config.toml
arch = "unet"
model = "spectrogram enhancement model"
dataset = "simulated sounds of rotating machines with and without faults"
train_examples = 39062
gain_aug_db = 10
n_mels = 64
hop_length = 160
input = "log_mel"
win_length = 512
task = "enhancement"
loss = "mse"
norm = "batchnorm"
activation = "silu"
channel_attention = "se"
pixel_unshuffle = 2
widths = [64, 128, 128]
blocks_per_level = 2
block = "basic"
attention = false
upsampling = "nearest_conv"
init = "torch_default"
residual_init = "none"
optimizer = "normuon"
muon_scale = "original"
lr = 0.0092
momentum = 0.95
nesterov = true
orthogonalizer = "newton_schulz_5"
adamw_lr_other_params = 0.0019
grad_clip = 3.0
steps = 30800
batch_size = 64
epochs = 50.5
lr_schedule = "linear"
final_lr_fraction = 0
warmup_steps = 610
weight_decay = 0.009
adamw_weight_decay_other_params = 0.05
Rows from block 4, named by matrix and row number. Rows with one number belong to one channel. Each number is 200 + 40 x the weight over its row's rms, rounded and kept within 0 to 999. All counts start at 0. After the name is the row's rms in percent of the matrix's.
# convs0: first 3x3 conv (model.mid.0.convs.0.weight, 128x128x3x3), inputs 90-104, a 3x3 kernel for each
# convs1: second 3x3 conv (model.mid.0.convs.1.weight, 128x128x3x3, transposed), outputs 90-104, a 3x3 kernel for each
convs0.18,091,192,168,146,214,211,187,174,184,173,275,281,282,184,188,206,167,172,163,219,182,194,199,208,185,198,232,240,217,235,221,205,211,166,218,199,162,240,262,254,193,200,209,162,180,191,103,126,117,202,216,216,198,173,183,240,233,210,207,203,209,176,180,191,239,226,230,222,207,202,220,226,218,177,173,149,184,181,213,309,326,325,204,199,195,226,223,210,206,203,204,258,251,279,193,167,170,157,141,122,233,236,230,169,179,188,190,188,184,183,161,150,214,194,189,209,221,219,274,262,251,178,175,146,221,201,186,192,178,199,195,240,228,133,139,123
convs1.18,102,210,213,191,131,139,149,188,175,177,188,167,183,256,224,223,195,193,180,200,205,197,204,192,198,275,279,293,188,185,194,194,182,199,224,231,221,209,222,204,195,199,193,185,187,172,307,331,311,198,194,170,207,188,180,256,231,225,173,170,170,152,166,163,231,211,253,199,176,181,194,194,223,151,140,130,168,183,197,165,173,179,174,173,160,184,175,164,176,169,174,183,195,191,213,216,209,224,217,199,179,184,172,213,216,202,256,247,249,182,197,206,148,168,179,136,147,174,211,210,209,219,217,221,228,236,239,209,206,202,202,194,198,208,201,205
convs0.19,093,134,109,83,155,146,113,160,147,134,309,325,327,235,225,216,251,242,227,184,190,187,192,177,184,189,189,184,164,168,180,150,178,175,151,180,201,175,177,161,201,203,182,251,237,209,110,114,119,153,187,195,235,234,233,228,247,256,230,235,238,187,189,163,209,202,171,179,179,166,178,174,181,181,196,210,188,214,232,330,310,273,181,194,197,191,183,198,227,203,193,204,230,220,180,181,184,252,245,239,216,213,192,186,153,139,206,197,189,195,193,200,193,182,174,212,212,208,210,212,207,167,176,169,231,222,226,243,251,225,131,136,138,191,211,222
convs1.19,096,220,208,209,174,178,170,233,265,257,102,84,79,159,144,150,135,122,128,196,220,230,186,172,164,261,254,263,205,191,194,179,166,176,227,224,218,156,163,183,173,182,188,249,254,249,211,227,202,188,178,179,275,274,283,185,176,156,171,198,196,112,135,145,196,253,252,158,206,207,230,252,249,201,189,190,189,211,231,124,131,149,194,187,177,201,198,191,208,211,207,194,205,199,216,223,206,139,156,150,167,154,148,215,212,198,235,241,243,238,231,244,239,246,277,175,201,223,203,201,214,207,204,218,220,223,240,213,211,200,216,207,217,217,198,199
convs0.20,097,189,167,158,245,221,221,231,211,198,123,116,110,312,297,291,204,194,227,175,187,177,174,170,190,174,183,187,187,204,214,192,202,214,205,209,211,117,126,137,215,211,198,264,273,253,200,208,229,262,264,280,207,190,213,207,207,222,162,181,181,252,259,269,215,228,201,204,227,230,160,194,160,206,170,162,163,147,129,203,208,201,158,170,156,258,255,253,219,218,208,227,249,229,224,211,193,202,195,178,209,175,156,150,132,126,252,252,268,217,241,262,249,231,231,235,219,209,204,225,234,146,129,131,223,239,226,194,198,189,149,141,140,163,175,177
convs1.20,095,209,213,219,224,225,242,185,178,182,229,229,204,270,275,275,199,178,178,141,129,124,215,240,245,173,194,203,219,209,210,274,251,249,263,245,244,210,217,217,167,169,159,171,188,175,172,181,177,162,135,134,354,331,328,173,196,194,191,187,194,209,191,174,212,246,266,105,152,185,200,211,202,200,201,197,198,198,189,194,199,202,216,228,222,200,213,216,203,198,202,236,228,216,172,167,151,253,250,240,155,160,160,142,150,145,147,151,143,193,185,209,166,147,149,211,192,177,189,191,184,252,252,239,208,206,214,201,190,186,181,177,188,108,116,117
convs0.21,099,226,220,226,234,232,233,244,230,229,235,209,190,254,243,226,265,279,277,175,186,175,202,229,219,152,152,149,226,246,217,267,230,170,199,166,114,242,254,273,252,244,282,215,193,207,187,204,203,169,178,177,187,182,171,203,187,173,159,156,146,248,245,236,156,155,166,227,230,223,167,154,178,270,311,306,210,198,213,180,165,154,103,100,135,178,185,208,126,125,139,235,240,248,201,206,227,197,193,204,232,208,220,266,258,231,267,252,237,232,217,211,168,176,172,252,253,258,189,202,191,230,232,207,230,219,209,173,174,171,219,217,196,151,148,139
convs1.21,098,279,259,247,243,218,182,242,232,212,255,262,256,120,120,134,205,208,227,231,237,229,193,195,207,218,191,195,211,206,216,167,165,173,203,194,202,233,233,222,191,191,190,133,145,152,174,185,170,162,184,180,177,195,169,231,229,242,219,215,203,182,184,189,308,271,204,281,243,197,273,257,211,206,209,190,196,176,176,213,199,208,212,200,198,215,195,185,191,184,171,212,215,223,170,170,163,199,212,227,265,245,244,243,227,212,228,202,173,168,155,137,161,146,123,137,146,146,237,244,258,187,187,206,263,252,248,215,222,210,169,187,201,254,256,261
convs0.22,108,227,217,242,262,247,255,185,173,193,184,191,215,205,201,205,169,181,192,143,139,140,197,194,194,197,205,196,170,145,131,84,98,103,135,161,188,246,234,223,270,248,246,287,256,271,246,250,228,143,167,151,227,209,202,297,311,310,187,180,184,221,234,256,194,193,161,158,169,174,210,218,211,184,200,217,273,241,255,249,231,253,195,187,188,221,195,206,201,187,185,159,154,159,205,195,182,179,187,179,178,178,174,189,197,173,113,125,132,164,186,174,251,252,256,142,155,162,193,194,181,175,162,163,190,186,174,178,186,186,163,170,170,144,153,161
convs1.22,098,124,105,104,222,224,227,221,210,213,207,201,169,253,252,245,189,195,194,201,217,228,215,227,217,219,203,193,183,185,193,221,223,221,186,184,193,179,188,187,217,230,221,163,162,163,186,174,171,177,148,124,195,172,159,146,158,172,190,198,217,123,138,154,155,176,170,180,210,194,204,233,205,191,184,181,248,243,238,214,225,210,204,208,211,173,177,181,175,178,178,172,183,166,203,222,211,176,186,177,270,272,280,207,197,195,198,183,183,180,147,147,255,211,188,200,207,212,185,189,198,171,178,178,213,212,203,240,255,247,132,149,150,205,202,199
convs0.23,101,220,213,205,227,204,207,174,172,184,227,231,242,192,169,178,203,205,217,280,268,277,203,208,210,229,222,220,230,216,210,274,248,298,232,216,243,188,204,198,122,137,117,155,160,146,220,212,174,212,197,209,270,258,274,228,230,243,206,201,217,169,161,158,205,197,147,136,155,117,109,138,124,108,113,94,165,164,155,163,164,139,217,216,215,221,208,214,180,175,176,197,203,224,210,204,200,244,236,237,257,259,290,274,308,308,242,259,258,256,243,231,215,199,191,224,247,230,197,190,202,275,274,306,277,287,314,244,241,250,219,241,254,222,221,223
convs1.23,088,222,216,204,256,243,246,178,162,170,303,286,264,231,235,218,219,225,219,195,164,173,165,162,181,154,172,173,177,180,185,158,153,171,144,127,148,271,264,260,217,214,208,145,140,143,187,176,156,184,197,191,230,236,232,191,180,166,204,209,199,240,245,238,232,218,230,200,170,189,184,177,203,247,250,265,189,195,202,215,226,224,196,181,163,211,215,204,218,230,218,242,228,218,191,184,203,199,183,192,262,268,258,254,253,241,188,191,205,256,281,284,230,251,254,201,198,201,193,183,188,196,193,202,175,165,155,238,210,211,240,224,206,166,174,164
convs0.24,101,139,138,157,176,197,196,87,99,98,161,162,170,108,98,106,133,146,143,188,191,176,221,211,218,184,172,190,246,194,210,214,216,238,238,277,273,185,190,190,200,197,199,253,250,243,240,221,233,248,251,274,267,239,231,255,250,253,233,244,237,141,157,159,185,209,213,200,199,184,223,203,194,170,169,191,185,191,237,275,278,283,189,164,212,240,226,238,180,177,178,236,231,232,236,230,238,176,185,192,214,198,225,221,196,205,185,210,204,230,225,245,221,232,261,148,163,195,289,228,217,291,273,307,288,295,295,260,256,247,221,184,198,203,177,211
convs1.24,095,190,167,171,196,188,197,178,187,205,248,242,230,225,229,216,249,248,253,238,239,229,197,185,191,219,224,219,227,207,220,184,177,184,216,211,223,201,179,193,281,268,265,273,280,267,162,165,132,177,191,190,162,180,181,207,190,220,153,150,162,142,159,160,228,217,244,193,186,224,167,169,180,160,167,167,208,210,223,227,223,216,192,167,168,181,186,191,170,189,193,203,210,224,234,241,243,184,189,183,201,203,211,222,229,237,208,209,210,171,183,202,238,242,275,191,205,229,200,210,229,171,178,195,188,184,186,196,207,204,252,264,265,159,161,161
convs0.25,089,224,218,200,206,237,239,196,208,211,227,230,234,232,243,248,140,132,137,154,160,172,208,245,252,253,243,228,133,152,171,234,215,201,181,169,134,125,132,127,233,215,220,247,229,232,191,212,231,140,148,133,153,159,139,241,225,238,206,187,176,125,105,121,172,195,146,202,225,226,192,204,198,266,252,235,213,212,233,193,195,198,240,248,229,190,205,199,204,220,229,197,216,212,233,230,217,210,202,210,196,186,233,278,277,272,204,218,192,247,244,247,186,185,179,149,164,155,193,169,182,205,190,197,187,182,217,212,218,225,154,160,194,273,258,251
convs1.25,089,223,222,210,168,164,151,251,252,241,189,181,187,156,150,189,121,101,115,217,224,261,92,109,149,189,192,198,255,257,252,249,226,211,196,193,188,247,222,224,193,202,204,240,250,235,186,200,226,216,201,191,190,195,208,232,235,229,188,191,180,119,124,125,245,269,268,239,234,230,235,249,251,186,163,146,201,196,187,280,277,283,244,241,227,253,248,232,205,209,208,168,179,194,231,237,235,204,218,211,207,209,213,158,155,142,217,196,191,188,192,170,182,166,160,156,173,208,148,135,143,190,183,184,174,164,176,244,242,247,199,212,242,204,190,179
convs0.26,107,255,246,226,235,234,218,220,212,191,240,249,241,157,162,162,202,191,179,225,215,204,241,242,211,206,211,209,179,186,198,271,289,287,348,320,323,215,215,188,185,201,189,138,167,149,233,216,207,219,227,197,224,212,218,210,216,218,232,231,234,260,258,267,152,188,212,186,187,201,197,216,230,190,195,178,211,223,234,166,161,128,151,137,140,213,206,228,233,224,232,219,209,225,252,253,267,252,244,251,123,127,130,272,259,267,279,255,261,174,204,215,204,218,221,208,208,198,173,159,167,227,230,233,209,227,234,235,226,209,203,200,205,254,248,255
convs1.26,101,163,161,154,169,167,162,163,152,143,200,179,174,196,190,201,111,101,112,204,210,220,177,179,183,159,165,164,238,231,251,191,186,205,233,246,262,125,119,121,117,105,114,246,245,252,166,164,157,206,226,221,233,252,259,108,111,115,196,181,173,181,178,172,221,220,212,249,224,216,195,178,176,161,171,168,197,203,204,232,240,240,216,208,206,168,154,153,115,85,81,173,163,168,207,202,211,201,199,218,173,177,189,177,187,199,205,207,206,215,198,176,240,227,211,178,190,200,211,220,237,201,206,214,220,218,225,211,205,210,228,234,241,222,223,222
convs0.27,096,212,217,281,210,219,208,239,258,192,171,167,153,171,187,180,274,237,266,185,193,195,164,169,200,225,198,190,102,116,117,242,230,205,246,250,302,196,201,173,204,197,152,213,238,216,131,151,150,245,220,215,164,186,211,182,153,153,210,199,187,171,176,176,247,284,262,193,183,172,181,166,172,115,103,113,181,163,184,238,233,248,191,211,232,181,209,206,199,215,190,235,245,235,110,132,161,195,191,200,252,264,273,222,201,229,230,219,288,175,195,211,129,177,211,192,181,171,202,225,208,211,168,170,221,219,265,169,210,221,246,260,235,270,230,217
convs1.27,090,243,204,201,188,176,179,153,157,157,238,250,261,248,247,236,226,242,235,149,212,136,115,147,92,175,175,171,217,191,215,185,174,194,198,208,205,278,255,280,216,216,229,171,172,176,232,243,223,202,211,208,153,158,165,222,208,253,178,179,209,182,193,199,204,203,173,237,221,173,160,192,187,160,172,181,203,207,205,218,207,214,258,240,240,250,248,242,249,235,226,191,179,188,199,194,197,210,196,182,203,173,192,209,179,198,158,149,158,220,215,213,262,264,265,205,214,245,172,163,169,181,170,166,189,174,165,209,228,219,171,147,136,204,188,187
convs0.28,090,180,184,174,165,139,146,158,162,160,314,319,353,170,165,172,220,211,195,212,213,211,166,190,189,188,187,195,159,148,123,234,225,205,236,208,246,301,319,323,275,271,292,186,197,198,169,120,125,145,139,147,180,169,222,210,209,218,179,194,198,231,233,234,261,253,253,241,221,205,202,198,193,263,255,270,258,275,309,142,159,165,157,157,156,189,167,164,187,184,193,229,222,212,250,229,227,186,209,235,185,186,166,221,237,243,175,168,138,294,289,281,220,202,213,170,153,149,238,234,228,232,224,221,193,158,174,156,139,131,178,211,219,252,235,216
convs1.28,102,247,251,240,253,255,241,193,202,192,193,174,155,163,153,152,135,123,128,268,250,287,108,109,124,192,189,198,191,201,216,212,210,215,220,214,220,160,172,162,116,138,136,159,159,166,201,205,224,183,176,177,172,182,207,136,148,148,219,233,235,181,194,193,216,224,200,211,197,159,172,166,139,233,213,206,198,205,216,242,237,242,206,201,218,202,200,201,179,179,182,192,202,207,187,209,212,174,179,172,206,227,229,131,134,121,241,246,226,174,177,200,126,114,108,139,163,179,204,219,218,212,223,218,240,245,234,161,149,169,201,203,223,204,198,192